Weights of a small image denoising model: 1.38M parameters.
Rows from block 11 of a small image denoising model, named by matrix and row number. Rows with one number belong to one channel. Each number is 500 + 25 x the weight over its row's rms, rounded and kept within 0 to 999. All counts start at 0. Numbers have three digits each.
Before each channel's rows are labels from the 100 images, of 14976, where the channel reaches its highest value: "colour at peak" is the nearest of a few named colours to the mean colour under the peak. Only what is clearly more common there than usual is listed. The data: small renderings of single solids in any pose.
# convs0: first 3x3 conv (model.blocks.11.convs.0.weight, 64x64x3x3, each kernel summed), inputs 0-63
# convs1: second 3x3 conv (model.blocks.11.convs.1.weight, 64x64x3x3, transposed, each kernel summed), outputs 0-63

colour at peak: grey; pink
convs0.44:517500519491487516522514465497520501476481484506547529464488506488531510534510474482480496491502481532479487512497446434477494529487505527512437507486538531553507525464505488494481517492549501
convs1.44:532545501546522505520495500515505501529534498481476504489519508478512470509533522468494520520500488444494492497490488479459507478497541502525577495529516508441499455470499502505512485529516463

colour at peak: white; pink
convs0.30:504522492494450496526489493475511494489478487476524527528463483494509538508462518484489489463543511544519522493498480451476501491516531485539492538539468510496511484469511457499514552546503464
convs1.30:507543518529560505504508519537525504481555494546483453512487493480458503518491502544516497505482501495505498506516488401492487514498541498479492505499487497490504518522502530501491502485540524

colour at peak: black
convs0.34:503507526483503429497504534483515498495525505521527495524502495473487489502461525435519524525506470511520472526518458512492481508450528484512511539493520485547494509530516470498498523483436495
convs1.34:471483443514516533496514506526486491485522460498471491507470518524534509491510460568483496503523526477506478497503479517520460521489520519509452508501503534468515460463501491510463471550526500

colour at peak: pink
convs0.40:518480545480468467512495492483525510494498512536531513468509510522498455521491452490525451511519521517507459524495446476479499510464496510492526498494513501461542550471524521546484490500475523
convs1.40:522508478498474484511515488523507514495514502456458506491548458460507507479498501517496513490533496480427501530504442508485500433523493474500512491507534491526487469536490518460534498525498480

colour at peak: pink
convs0.3:519521478506478454484505481516512496528485513475554524481490485501470488529489485492513456503490520542532508520467484492428481506503511501512486502500453484512511512470527512492507526588495515
convs1.3:503477510434493504501465494482501512473473518541485479519534524426526480509508517479512532473492518455499490506520540513506483461450495473473515501504549524494484517482494497502499454520486481

colour at peak: pink
convs0.1:501486498453484486486497509469549504511540523475512552475533527518494503518474503515467524532486472516519484514469498500470468505496479520518496496542464523444497471484542469488539539500468509
convs1.1:513512458509477506494495498474482501527407521550524434527503499433492503496499503507502487515485504508502484508515510499532507497532471498477515496464520495561498528486489506500520510516467484

colour at peak: pink
convs0.2:512473486498481465502504494483492482486451466527558493497525508485467552510486507483492529507523497531497511522540477517468491497482495520482501458549505483549497475468504485483502541566478506
convs1.2:448521503514517449504514505494501510519544484492479506485505540508527512515521493495505496502508497507512510474518497458495522550503396487516470505477470523499494528492487502532495469471450500

colour at peak: grey
convs0.45:496500519470472470516508526519521501537517553553499529494482490529471548525481465463465534515507521536517497470521441496463460500498499511521479507496517499485483517489512496458471494516496465
convs1.45:565505515496515486503499467515486496468493514464521464504514463487508486484494519488512477493510496454530465514502481479505515573499385490489500501501494485498501485489500511495487494506518501

colour at peak: pink
convs0.10:506497481490485485503421515510511484500535503511515526501515545474497515408487489477523498522506529526493545511462489508448491518490478498503523489527493511493524476452493525506514490517510531
convs1.10:505482500480481526496496517478546534479492512465494443498528526452502491493465527468494453468514511469541502518489538500446508510469502495478519529492528488498467483453505508484499530511489454

colour at peak: pink
convs0.14:503480503484464436536497526510558527475514513533491482492508480491497523498485482498528469513486533531506514517508462477456532503493519474478488468499502529521473450466508524505558532493510491
convs1.14:533507506548510539499503489570528490464482511500545522494502501487482471516492521517518459482538494444534522518469496580496470508505519497496487509518501501462506490497510506486456489510505503

colour at peak: white
convs0.58:509509477520473464519494571434487510440482507506479511507488540530498526522495467514515490468500479509521499494499522501465502494483505521478489485540500481537492512462505480527520485567505490
convs1.58:468512562531556482495540487515511476547511474498505504518468491526447524484497489496458523502542461510503469505488518505493499514501480483514500491500442541518518527495518495507484478462462502

colour at peak: white; pink
convs0.31:496504537496484542479521508506581485470481456521482512503485492462498487518518500507553479487496487502493520486510498511451504489479534504534484501490491482461489468481475557487558515515487521
convs1.31:585470491527511514496480521540559506498486485488454475509487475458459479474490471494498536512491500486470491500474479515507500451516512489486433494478478504521496486506498478498487471508503503

colour at peak: pink
convs0.25:503518484485469511503509509484527498466537514496496496529495525489513496567484494477539473490470479494475494507522518499434498504489526493512468492543498491512497531431494519493507557539465469
convs1.25:490520527496468543491468508489538501498465538484524521521527524519500481531489522482533489477482555538511551506489524535454494493472494461484496517509547504510497507464506530494513481557514499